Rows from block 11 of the image encoder of a small model that answers yes/no questions on an image's attributes, named by matrix and row number. Each number is 128 + 24 x the weight over its row's rms, rounded and kept within 0 to 255. All counts start at 0. Numbers have three digits each.
After each channel's rows are labels from the 100 images, of 14848, where the channel reaches its highest value: "strongest on" is what is common among them. Only what is clearly more common there than usual is listed. The data: procedural textures in two colours, tilted and lit.
# pw: pointwise conv (encoder.blocks.11.pw.weight, 256x256x1x1), inputs 86-171

pw.50:110122123147140143086115092129107100154108137122133147103102133111148101100121117111128105105109098122099126106125115127121131127125154115109116132136153114108086137151125137126106116119112112087135145142122158137142135118136112164120112120112123135170156147
strongest on: triangles

pw.197:177139141136129120129150134105139169093099168127145150095134144123198084176136130162059155107126154114134116145145123097160125153101115130086129118098175167056108139111131130135103115098112130132125123124129155154135144150136099158160160132143136122135145097
strongest on: triangles

pw.135:126124165102119134118140140121113110153103127135107118132108122100082155147128169154138180148112117121161118152118125114091105131119095158118133126125161107112119122106093130153124115107150154183130112108110103085134105091102147090104127154132102151159130117
strongest on: fine scale; wavy; zigzag

pw.78:097079157168110110138161129108146143143145126128113146107173133133131130108128134120134118117097117125160117105134113173115110121129089122080109087125153142152165094137154142136108141118127088129136129163131126127129138108145106130148079205138137128128085091
strongest on: black; red; ground colour: black; pattern colour: black

pw.211:110148106092143124105105125131143120108124148125127090129133092136138123139149124130113099186131124149143098173127174134160142142100143133105062114118134161078136119111129171132150100121104113128140125121110117146145132107121126105142147146116114133143146134
strongest on: coarse scale; rays

pw.246:092069136127173148085120153111087099187137145158130134144130151103087113120108169189146129137128147140132101147095114128111135130090166099128114135132126163102097092163101158144145094149125162162141142148130109136109108132155148105114113120134126123134168142
strongest on: black; checkered; purple; pattern colour: black

pw.134:173139124128128161124144148129166132109069125169090126101133104124178178153119157103102152133135116203122119111159127074153117132154108120136122184131140165168130194094123115137142137134157133138142131151119162128125124108111110102135128132079133128121177120
strongest on: rings

pw.142:143149135120118135159123162143126144130137156068134082152121138129131121129137154117126152131135148128171124135113122139134151147103112148125152161099169150127101107159092164152152138109135101123142147169121125094119123147167104125121091135128179101126119115
strongest on: rings

pw.228:108127165109121123147160115143102110168078159154117167141160119109177131095108147175090125166105082165131130163106159069183126115144101091129139123104129099149091154134157148147142114126098116131147116125155168110102124097110149171170134117127116150114087105
strongest on: rings

pw.94:126155154095133126103111150129137094144103190126122144193121141145086145150084157147136138148142114116136130117148145133093105119128070118108167135149124123096139131101181081124132144132121100127135121159140183160123152134128188095139204162098101108149134106
strongest on: rings

pw.167:108146119102110087151165092141127129131151163125129128115105150138168107211111083119142109149126132063116133122120142152069082182163131130123111105126132126127105153120130133118101141142143131139071117101162143112150164160142118113113161128118129135091121103
strongest on: coarse scale; checkered

pw.231:133145094149166152132113140109139132101137171110116104142106107134125149107123140125159126117089170192117098113103107136133123102124110178144155122147122164083119109138127172111163131121116114120140139108134145164134132149079136117087134133111123133148172109
strongest on: checkered; honeycomb; triangles

pw.122:084112133100140074131121153139141139126088115114137144105142148149200126145117156128113104119113109118138195146142129151141176154145103131107112107124132157157153119118128145139157180127130090123129151143174164132122154162105107131146092097138171162119174157
strongest on: coarse scale; checkered

pw.44:132137148195122149142146131105108167168141165088121149090153128136138080168103118170141140089100121131101105126098117079110122136145103103176093123130143139149114121129132108156110145144108136165132107094129142113138153114103135147130118124163137101088121104
strongest on: fine scale; triangles

pw.75:125113155091129088115145131129151102116183131111109110016088088142156120141111092161147084138108113122137103124140186127108136141147119144136119107102134123098159117124125125124136115135121134160174158113130117140129092144087146144170127141118154100126132077
strongest on: checkered; triangles

pw.68:123205133131140133147109171149129102130133172104170115161180109122113124136157157094087143161131105079097166118152162140116187120080082132116103136105095106083136144154121109145120132149129082064130135136150128131135117126138105116124128153105150099165161156
strongest on: rings

pw.102:092191160120097079143123129148112116118159098094091126165084112133099108140127110157104101121131149114133121136120155185143124138114108113135138144192130099128177130164162138112119112124126103146129147093123137148102106117128158130106117121120137146119124107
strongest on: black; purple; pattern colour: black; ground colour: purple

pw.165:079108096174092130089122135115106148115145158115130142089128138107128150123121113133089101151134124132128167159167125110148095133128107122086123125120163122131168120135112099132139106119122139124122112148222144131141115125126142094142115117184104102120091149
strongest on: coarse scale; honeycomb

pw.89:091099181125134171147140134140096143090124127112136119139156088091127131119094105123126105136084110115141124137128158138108089109117129111164148158125144157129100155134100131137115141199109099099100104103163131118084139147164140152124142147160173102105141115
strongest on: coarse scale; rays; spiral

pw.127:129134113135119134106140156142108113139123139112137152128157120130080139157132122166140082132127105040125085136149152095104119125102120140116146160129150103176144117136080139157170131161129118125126137157115166145137108129127119111113124129103140090085192146
strongest on: rings

pw.45:121120104142103149142105113100117157109147128108142132115146119105102166183123131161148109104144143106108089102162139123089111122109125143169082101175117166108137130123125165127149123132115153170127109104123125096128145153124145151112133130170126123150151097
strongest on: coarse scale; rays

pw.48:110084130126114131105112090101123152126151130148110086142117152122109110092087105159138093121139133172121133155112123127149134143113137120167129128170105132205190083115098143137069110093111119098144125094098144113127093150110153132118170145117085126149107103
strongest on: black; pattern colour: black; ground colour: black; blue

pw.60:149134105176116152155146129105158111124117122117116097147182111134130122122150168093133114089116100182079149106139150157176130164116179111137126118150129120164150159160129114129153106136131134100123124095108105163104118122145111107172175211127112118127128153
strongest on: black; red; pattern colour: black; ground colour: black

pw.172:125174128093105127166150132147089114128165112122118110099144138106104158140131129141125146135108141132121144155068110095119140113097123117106160136132182120117066158168118106148152103137125119154104159095118118107099151127141126140116166106118121101120129171
strongest on: fine scale; crosshatched